python train.py --train_examples=145000 --image_size=32 --activation="quick_gelu" --fused_qkv=false
Rows from block 3 of a small image classifier, named by matrix and row number. Rows with one number belong to one neuron. Each number is 128 + 24 x the weight over its row's rms, rounded and kept within 0 to 255. All counts start at 0. After the name is the row's rms in percent of the matrix's.
After each neuron's rows are labels from the 100 images, of 14976, where the neuron reaches its highest value: "place" is the part of the image that holds the peak. Only what is clearly more common there than usual is listed. The data: patchworks of several textures. In brackets: how many of the 100.
# fc1: MLP up (model.blocks.3.mlp.fc1.weight, 1536x384), inputs 192-287
# fc2: MLP down (model.blocks.3.mlp.fc2.weight, 384x1536, transposed), outputs 192-287

fc1.77 112 [132 138 105 127 110 135 100 136 188 137 131 135 127 151 119 119 150  90  74 137 140 118 169 101 138 121 118 131 102  59 137  80 158  74 113 147 154 159 144 114 144 129 156 104 131 155 118 165 147 126 157 107  82 152 147 145 142 120  92 141 155  88 117 114 129 129 126 121 142 115 114 132  97 102 114 152 135 142 128 142 120 119  93  98 155 125 136 143 155 111 141 138 119 101 152 126]
fc2.77 113 [115 170  90  97 117 147 121 131 153 150  88 107 127  95 112 115 132 159 138 148 120  80 133 118 120 150 159 112  83 137 146 162 132 163 126 116 115  93 134  99  98 109 160 126 122 168 113 101 106 130 142  87  98 118 138 137 125  70 114 107  68 160 135  79 120  88 111 141 107  90 148  91 122 122 130 133 121 125  99 158 125 101 133 110 118 151  62 116 157 124  54 122 140 114 130 123]
place: top left (38)

fc1.505 110 [141 126 152 142 136 149 147 124 112 161 126 113 115 116 107 129 145 170 130 174 159 118 140 110 116 177 119 118 128 141 154 102 170  93 129 123 144 130 111 127 113 152 163 137 130 122 100 136 160  95 129  92 123 127 126 147 141 113 149  95 154 152 146 131 109 166 209 162 107 133 138 134 105 141 146 118 139 136 133 140 124 132 125 110 135 132 149 146 145 157 150 144 148 122 123 145]
fc2.505 108 [109 117 130 138 105 127 106 106  89 185  98 112  87 120 124 149 125 150 114 128 140 108  92 128  96 108 167 146 131 119 113 165 137 103 125 146 131 112  91  97  84 138 114 113 106 104 119 116 108 148  86 158  94  96 149 114 140 131 125 115  87 125 136 122 108 106 110 148 146 153  79 142 136 133 132 137 113 134 138 127 131 121 138 167 138 150 103 172 136 133 110 141 139 123 117 117]
place: top left (64)

fc1.90 123 [125 161 128 147 123  76 131 112 135 106 133 125 140 111 111 111 140 145 106 175 125 159 180 130 126 143 121 144 158  88 101 100 160 129 159 129 162  89  88 131 118 118 120 105 108 126 135 116 134 126 137 147 141 129 148 150 133 153 119 124 117 112 140  79 127 151 139 144  87 121 137 124 160 168 105 171 128 136 168  84 140 111 206  91 165 154 118 138 136 127 151 100 151 129 122 100]
fc2.90 119 [136 113 179 116 103 150 122 117  69 118 148  88 123 104 144 132 129 103 140 118 113 102 103 137 113 151 165  87 147 143 127 110 120  58 157 102  98 129 146 123 128 117 145 116 145 120 126  99 117 122 141 121 151 134 133 124  93 110 162 135  96 144 138 159 116 122 117 108 116 132 138 120 109 174 119 177 153 125 105 128 109 144 131 126 136 126 149 142 123 163 119 130 106 170 133 109]
place: middle left (26)

fc1.256 106 [104 122 136 114  65 105 129 144 113 113 127 103 119 128  87 177 141 123 118 139  82 121  94 129 134 156  84 132 135 142 108 143  99 118 110  60 169 126 100  89 104 137 107 120 125 116 131 137 162  99 166 107 129 126  83 126  96 112 115 124 150 123 114 116 173 136 133  84 108 156 124 138 113 137 140 111 128 133 149 116 103 118 187  97 128 110 173 127 165  59 105 117  82 112 129 136]
fc2.256 105 [121  94 112 117 133 111 147 175 113 102 152 131 156  78  94 126 126 118 154 109 113 136 110 108  82  96 190 128 143 143  98 131 129 129 144 116  88 123 162 130 137 127 142 154 130  84 128 147 173 121 116 127 156 101 126 119 115 125 152 126 144 141 136 135 108 110 155 140 117 116 101 100 107 141 124 116 121 147 128 132 153 147 114 126  84 125  51 122 158 196 103 110 127  89 105  96]
place: top centre (30); middle right (28)

fc1.562 093 [149 171 183 121 107 161  76 131 138 136 162 115 118 128  77  93 102 110 110 130 137 138 128 149 167 138 152 127 145  84 138 109 110 115 151 176 132  99 142 162  86 142 116 106 100  94 101 111 155 142 169 108 139 111 131 145 129 110 140 117 111 135 149 158 127 134 119 141 113 119 117 104 140 155 106 128 118 122 139 133 160 113 131 131 166 136 140 132 125 136 107 135  97 138 105 168]
fc2.562 092 [ 82  93  96 112 124 100 136 100 118 146 107 141 164 129 137 113 116 113 135 123 143 142 147 127 143  78  76 128 136 194 108 159 123 169 124 126 179 110 121 135 102 166 167  85 120 116 149 137 139 113 147 104 143 130 121  97 152 127 106 132  97 136  81  98 132 132 140 136 121 139 136 120 155 123 134  89 152 152 148 159 141 125 136  80 114 158 101 121 108 153 119  97 130 149 153 135]
place: centre (32)

fc1.356 090 [162 131  99 101 136 160 179  54 135 109  88 101 121 116 159 150 107  86 152 116 116  92  90 111 151 155 180 136 146 128 136 110 116 129 120 114 135 131 133 152 122  94  99  96  80 128 103 106  91 107 134 163 138 159 111 135 111 120 110 111 128 174 133  89 143 154 109 162 110 157 153 130 109 131 139 151 134 166  88 156 141 171 160 188 126 119 138 151 103 122 143 168 141 165 127 117]
fc2.356 090 [150 147 164 183 136  81 105 115 158 151 123  99  64 135  99 139 144 128 143 134 117 144 163 141  72 173 110 104 133 161 135 150 127 131 135 119  87 146 109 122  93 163 201 163 163 175 112 152 138 104 155 118 124 128  98 149 106 102 123 129 143 101 116 174 112 128 106 101 123 143 135 119 128 141 150  84 131 143 155 164 122  77 137 120 114 111 128 113 136 115 137 121 127 136 119 166]
place: centre (30)

fc1.397 080 [162  92 110  91 138 161 145 129 121 145  85 100 109 128 147 138 121 130 135 113 124 150 188 135 131 127  97  90  92 120 111  87 111 106 103 135 201 146 111 117 126 108 128 148 123 159 132 146 129 130 150 149 116 113 127 159 148  86 116 163 115 123 114 118 138  99 106 114 127 118 132 177 130 148 103 107 162 102 160 153 142 131 113 127 113  97 133  94 109 116 116 127  88 167 145 172]
fc2.397 081 [106 159 121 106 109 153  98 167 174 117  93 142  96 125  98 148 134  94  69 151 135 114 115 165 151 138 179  96  87 130 113 130 113 155 139 155 126 108 103 150 140 156  97  91 138 114 115 146 139 113 132 150 142 154 136  85 100 175 135  90 124 132  98 174 119 138 110 121 124 144 107 134 139 102 143 116  71 135 105 138 113 148 137 115 115 150 115 107 183 117 131  67 184 137 105 172]
place: centre (26)

fc1.373 112 [127 131  88 115 125 180 100 118 124 117 145 109 156 114 105 134 147 134 119 110 118 170 168 145 158 124 145  80 169  97 117 137 109 116 129 111 142 100 136 113  95 133  99 110 121 144 127  73 117 104  91 155 106  74 151 147  84 138  94 163 109 138 117 130 157 129  92 141 140 136  79 119 115 148 114 114  84 128  93 141 138 132 155 135 124  92 189 137 120  93 134  85 141 115 137 133]
fc2.373 103 [154 122 114  97 100 126 176 184 133 116 116 113 126  90 128  78 107 112 127 102 153 138  85 128 120 110 135 115 137 120 154 113 127 129 130 131 158 117 117 128 166 160 159 179 119 105 119 154 132 120 152 121 120 109 148 114 151 112 138 145 139  94 128 163 134 144 126 155 139 131 167 159 129 136 151 120 166 114 134 130 150  94  92 136 156 149  96 141 145 109 152 133 134 124 115  86]
place: top left (54)

fc1.538 089 [143 116 161 133 130 159  97 136  87 118 125  99 109 209  62 159 147 125 117 165 131 162 122 145 129 140 133 104 108 159  87 124 132  58 108 149 111  88 166 115 144 198 118 105 179 147 144 150  82 129 140 118 141 111 152 117 147 142 132 165 134 108  79 116 118  96 110 111 127 135 140 142  98 142 113 161  89 122 111 116 133 159  96 135  79 107 157 125 124 115 112 123 134  95 135 156]
fc2.538 086 [ 98 121 143 144 141 102 196 145 156 107 110 169 165 118 137 116 163 147 137 164 124 157 105 105 137 134 136 127 120 117 150 150 176 133  98 109 155  99 169 148 131 136 173  94 140  86 124  97 149 132  95 110  88 146 116 119 110  90 125 146 139 133 176 128 167 169 150 141 106 122 164 137 101 123 145  84 140 124 125 128 154 109 147 137 117 140 129 138 150  88 145 154 103 150 138 129]
place: top left (45)

fc1.728 091 [158 100  96 131 141 149 122 151  72  91 115 126 114  91 104 131 117 126 176 117  80 112 133 118 128  81 128 151 118 117  98 150 115 139  84 141 146 133 173 121 119 134 150 127 133 139 123 130 145 113 114 134 140 122 146 138 118  95 115 191 153  82  89 107 137 160  97 102 111 150 135 125 129 126 144 113 139 133 137 113 170  86 130 111 123 114 122 155 166 133  74 151 105 120 123 117]
fc2.728 096 [166 149  89 132 124  92 124 141 188 145 123 163 141 161 133 110 129 133 127 126 104 102 124 106 137 104 122 103 197 116 122 149 112 108 131 156 105 126  85 157 117  88 123  99 149 135 153 132 134 108 120 131 105 124 116 105 105 135 164 102 148 137 175 142 137  94 189 136  97 157 145 143 123 114  95 133 169 131 135 107 117 100 149 149 132 182  93 155 115  85  90 128 106 131 103 126]
place: centre (42)

fc1.35 115 [ 93 128  87  93 145  76 149 146 123 102 134 102 107 107 119 153 135 146 117 125 105 121 142 153 111 133 134 126  93 172 107 126  89 121 132 115 143  92 158 117 155  87 126  94 144 106 134 128 128 148 123 116  91 136 130 134  84 154 163 131 159 128 140 171 145 118 113 138 170 121 103 136  93 145 124  99 135 127 126 115 147 127 140 166 111  77  73 116 182 101 105  73 112 116 129 144]
fc2.35 114 [148 146 160 154 105 121 111 114 110 128 124 116 148 117 124 110 160 142 154 173 125 132 119 157 138  99 149 142 120 112 127 145 133 105 100 129 116 145 143 128 150 149 118 176 125 109 115 196 109 102 138 126  97 123 169 129 148 147 126 155 135 119 121 144 120 119 125 115 141 102 103 118 125 134 123  99 127 103 127 173 133 136 160 114 114 138 167 164 134 127 133 130 137 151 111 145]
place: middle left (25)

fc1.350 085 [108 118  59 145  92 162 141 107 130 145 133 151 104 100 107 119 110 124 136 140 146 169 125  98 180 151 122 146 186  94 123 175 142 130  88 133 128 124 143 137 112 114 110 121  95 129 143 165 121 109 142 159 134 119 153  97 166 117 134 149  94 127 132 125 123 152 148 121 111 112 106 157 145 143  80 141  93 128 135  85 171 103 115  99 109  54 119 156 164  98 128 172 162  97  93 138]
fc2.350 084 [149 148 123  98  99 113 120 121 131 164 101 124 118 128 125  93 170 150 117  93 125 176 159 117 153 135 164 102 144 148 156 148 124 107 146 104 108 156 122 130 139 167 100 106  95  99 100 108 140 125 120 122 114 154 109 146 147 122 128 157 155 177 156  92 104  90 118 101 106  93 123 122 136  93 138 100 137 150  86 175 170 160 149 134 129 106 162 153  93 160  80 155 139 102 148 148]
place: centre (27)

fc1.497 089 [109 195 112 117 149 121 124 123 156 111 129 119 106 151 107 132 110 154 118 131 158 154 139 137 162 144 112  91 131 106 166 117 137 127 112 148 101 130 119 120  87 156 123 107 171 161 130 109  89 143 145 147 140 150 133 114 162 122 113 152 114 143 113 126  96 117  98 128 144  84 130 129 167 109 146 115 157 106 107 124 115 143  83 127 146 121 123  92 125  83  66 141 123  90 133 123]
fc2.497 097 [148 110 143 127 149 181 123 149 102 122 123 122 140  73 123 146 129 180 121 102 137 132 160 115 139 129 160 167 107 166 153 192 113 146 153 133 139  72 126  79 134 141 173 104 157 108 119 132 157 133 125  73 125 109 132 158 113 145 122 142 143 116 122 166  91 121 135 135 114  98  98 111 101 114 149 149  97 181 120  91 121 122 103 146  97 115 131 133 124 149 117  98 162  88 109 128]
place: top left (45)

fc1.488 107 [120 112 121 171 120  83 109  90 138 120 104 133  96 100 184 178 100 116 165  88 160 124 132 122 147 113 136 113 133 121 136 154 134 162 198 151 124  88 127 159 113 132  73 117 141 127 154  97 108 131 121 119 124 170 140  88  61 126 105 155 133 143 150  93  94 145 112  94 102 150 138 126 134 118 171 141  94 147 122 145 149 135  72 145 131 104 134 121 179 159  87  75  92 161 143  95]
fc2.488 099 [137 128 162 135 144 112 153 161 129 118 115 106 113 119 112  99 138 149 108 102  83 128 134 117 102 107 117 171 125 174  88  79 106 137 110 112 118 170 106 157  85 132 140 137 106 145 139 175 145 101  93 119 101 119  99 150 140 126 139 128 134 133 172 132 163 154 127 141 135 119 119 141 107 167 156 102 125 101 139 162 124 119 148 109 155 142 113 104 133  83  96 155 129  83 115 106]
place: middle right (28)

fc1.168 097 [117 102 180 116 114 140 106 103  79 106 142 175 139 132 132 143 115 142  93 118  85 174 102 127  88 180 110 109 120 168 124 143  81 126 179 112 147 116 122 125  84 113 183 112  76 136 116  74 108 119 120 151 127 164 111 122 128 146 108 154 129  74 129 109 105 132 134 121 107 157 176 125 119 153 157 133  95 140 117 119 140 125 106 136 135 174 139 109 138 122 159  93 134 139 116 142]
fc2.168 098 [105 138 138 150 122 138 118 143 129 164 170 114 126 111 139 149 145 125 113 164 106 136 102 113 140 159 173 130 160 124 107 125 127 105 113 176 125 155 122 141 131 113  69 118 111 129 121 145 134 128 146 122 149 130 123 136 128 131 134 172 156 209 118 106 155 106  93 148 131 113 133 159 147 130 124  87 161 118 129 121 115 173 109 123 102 134 169 132 114 111 119 148 101  82  95 106]
place: top centre (35)

fc1.669 105 [138 117 154 177  98 131 129 114 134 151 121  85 139 160 131 152 159  86 163 118 124 122 145 153 158 107 158 158 156 126 163 102 117 169  72 119 123  97  92 107 103  92  78 104 154 116 105 143 102 150 114 115 152 111 181 136  85 163 145 119 100 130 112 146 167 149 109 153 133  92 145 132 132 121 148  93 117 109 105  94 127 129 152 133 144 122 131 139 120 119 130 138  98 147 109 121]
fc2.669 102 [169 114 154  90 139 121 125 111  94  87 150  92 135 122 156 134 172 158 121 158 110 113 121 124  97 149 109  97 157 114 106 127 138  64 126 121 107 127 162 145 156 124 132 150 126 130 152  85 162 143 180 137 157 155 101 135 114 119 136 146 141 106 146 157 100 139 152  74 154 110  92 155 125 125 144 156 141 130 120 129 128 187 168 160 116 145 138 169 111 155 156 137  94 166 140 174]
place: middle right (39)

fc1.34 112 [123 127 172 105 127  96 118 116 115 104 141 101  59 147 112 115 157 157 108 144 122  95 107 141 134 175 188 108 121 127 147 171 108 150 123 106 122 112 129 141 125  93 136 127 103 152 133 141 117 131  95 102 117 106 133 165 145 103 125 116 140 118 151 103 134 151 117 161 166 136 109 137 153  85 142 123  97 117 143 147 100 118 117 117 138  80 146 153 128 135 119 155 111 164 148 113]
fc2.34 122 [123 124 139 133 122 143 158 147 183 129 104 151  69 136 113 132 121 118 162 162 126 131 132 109 100 140 122 164 174 141 151 142 147 156 118 121 102 111 114 127 154 189  83 112 124 132 110 130 121 119 151  69 141 130 170 149 119 133 167 142 135 102 168 114 132 118 145 129  92 108 162 113  96 176 171 103 124 161 147 117 102 130 102 156 138 123 101 141 111 119 171 131 144 156 122 139]
place: middle right (27)

fc1.569 090 [135 136 158 171 144 133 100 135 130 136  96  84 119 171 105 106 133 141 129 117 152 114 110 167 125 132 111 114  98 138 114 122  96 151 129 155  95 124 123 104 111 110 131 161 179 107 118  81  79 142 135 120 154  82 122  89 159 107 111 173 122 137 160 125 161 117 140 138 125 128 122 128 108 132 114 142 136 149 146 161 137  68 108 142 151 118 150 142 115 107 155 111  63 126 139 143]
fc2.569 091 [146 138 145  96 159 171 166 105 141 172 152 171  97 118 160 158 104 119 116 112 129 100 145 152 149 109 119 162  98 160  80  99 102 132 124 128 122 144 175 119 154 142 104 146 106 148 137 137 151 118 161 149 137 164 114 104 135  97 125 147 158 120 139  95 132 126 166 157 137 110 114 118 137 126 124 153 129 110  96 177 144  94 110 147 104 151 113 133 132 116  78 129 140 116 169 102]
place: bottom centre (25)

fc1.186 091 [157 144 140 118 105 139 157 139 121 137 109 124 155 113 115 130 118 140 155 139  98 119 106 112 114 168 119 158 139 128 144 159 115 121 147 135 124 117 130 169 142 119 190 115 113 134 134  82 133 138 146 120 133 133 168 165 118 133 132 117 143 128 158 113 144 109 138 117 178 124 132 137 116 127 138 117 104 114  98 130  87 137 124 137  84 162 136 148 105 131 145 112 138  88 178 146]
fc2.186 094 [144 111 127 146 134 154 107  93 155 121 151  83  93 121 153 127 137 141  74 118 143 114 123  91 145 148 174 127 115 135 121 125 109  88 137 120 127 129 143 127  77 129 114 116 165 113  98 119 115 130 124  89 116 105 115 159 133 138 110 118 174 135 151 125 116 115  96 176 101 159 117 122 121 125 144 167 143 176 103 132  91 149 111  94 140 128 146 125  88 148 105 149 108 120 121 104]
place: bottom right (32)

fc1.742 105 [133 146  92 114 115  63 164 148 159 152 158 145 138 131 112 138 154 113 160 110 115 149  96 102 135 132 157 121 123 118 115 100  66 119 149 132 152 117  89  76 113 129 176  99  93 100 166 114 138 134 140 148 133 165 112 134 136 121 119 138 108 144 137 133 114 167 137 109 133 113 155 127 100 106  96 138 132 118 109 107 127 141 132 175 107 151 124 175 162  96 157  81 105 128 120 126]
fc2.742 102 [ 90 153 123 166 139 131 154  91 126 126 110 145 127  90 159 150 112 127 107 135 108 106 129 128 144 148 124 130 152 170 118  99 135 137 112 119 115 133 127 143 148 160 131 104 117 105 164  90 107 149 176 141 148  92 174 141 115 168  59 124  99 140 130 133 115 103  83 150 144 157 139 141 139 185 125 135  93 135 107 126 146  76 131 123 118 115 168 132 109 127 125 129 121 159 125 120]
place: top centre (29)

fc1.338 118 [114 127 128 101 133 143 168 121 136 161 138 125 135 135 117 142 117 160 138 131 116 118  91 119 165 137 192 159 114 117 121  96 103 159 134 110 144 142 154 148  88  94 120 118 136 142 130  74 122 133 118 111 117 111 166 124 118 201 132 145 118 119 138  90 130 152 110 154 117 106 165 165 113 145 130 108 131 130 172 132  98 148 164 132  89  78 127 169 146 110 145 106  70 131 109 130]
fc2.338 109 [137 110 146 146 122 126 132 166 126 158 112 131 122 133 137 139 154 140  99 137 120 104 123 157 133 101 123 116 159 123 144 148 101 116 133  75 113 137 135 109 162 145 132 124  96  91 136 171 138 102 127  88 152 118 152 101 112 110 127 103 122 131 110 132 154 140 188 129 133 148 120 133 124 152 143 134  95 150 130 125 142 124 155 155 107 143 106 144 129 179 104 118  91 116 123 131]
place: top centre (26)

fc1.460 082 [ 76 143 137 120 116 129 106 140  96 138 146 149 157 153 133 122 157 121 122 130 123 179  88 137 149 168 130 139 102  99 103 131 107 123 153 131  78  89 141 189 121 110  99 107 101 138 122  89 106 114 145 125  89 141 163  98 114  88 146 154 124 121 130 117 161 151 114 102 130 146 128 128 120  94 148  90 110  88 139  89  72 135 132 110  91 122 125  93 109 135 177  79 150 117 133 132]
fc2.460 087 [102 125 100  93 101  94 122 120 144 123  96 143  98 134 154 151 142 102 106 170 134 102 127 124 135 145 114 118 138 113 145 120  88  96 141 121 115 143 152 103 122 130  49 131 132  93 156 103 139 151  98 146  87 112 109 129 142 103  90 162 137 192 122 101 128 115 180 104 142 104 135 140 119 137 108 143 151 118  87 162 148 121 148 137 112 109 138 177 111 121 144 109 147 111 124 110]
place: top centre (25)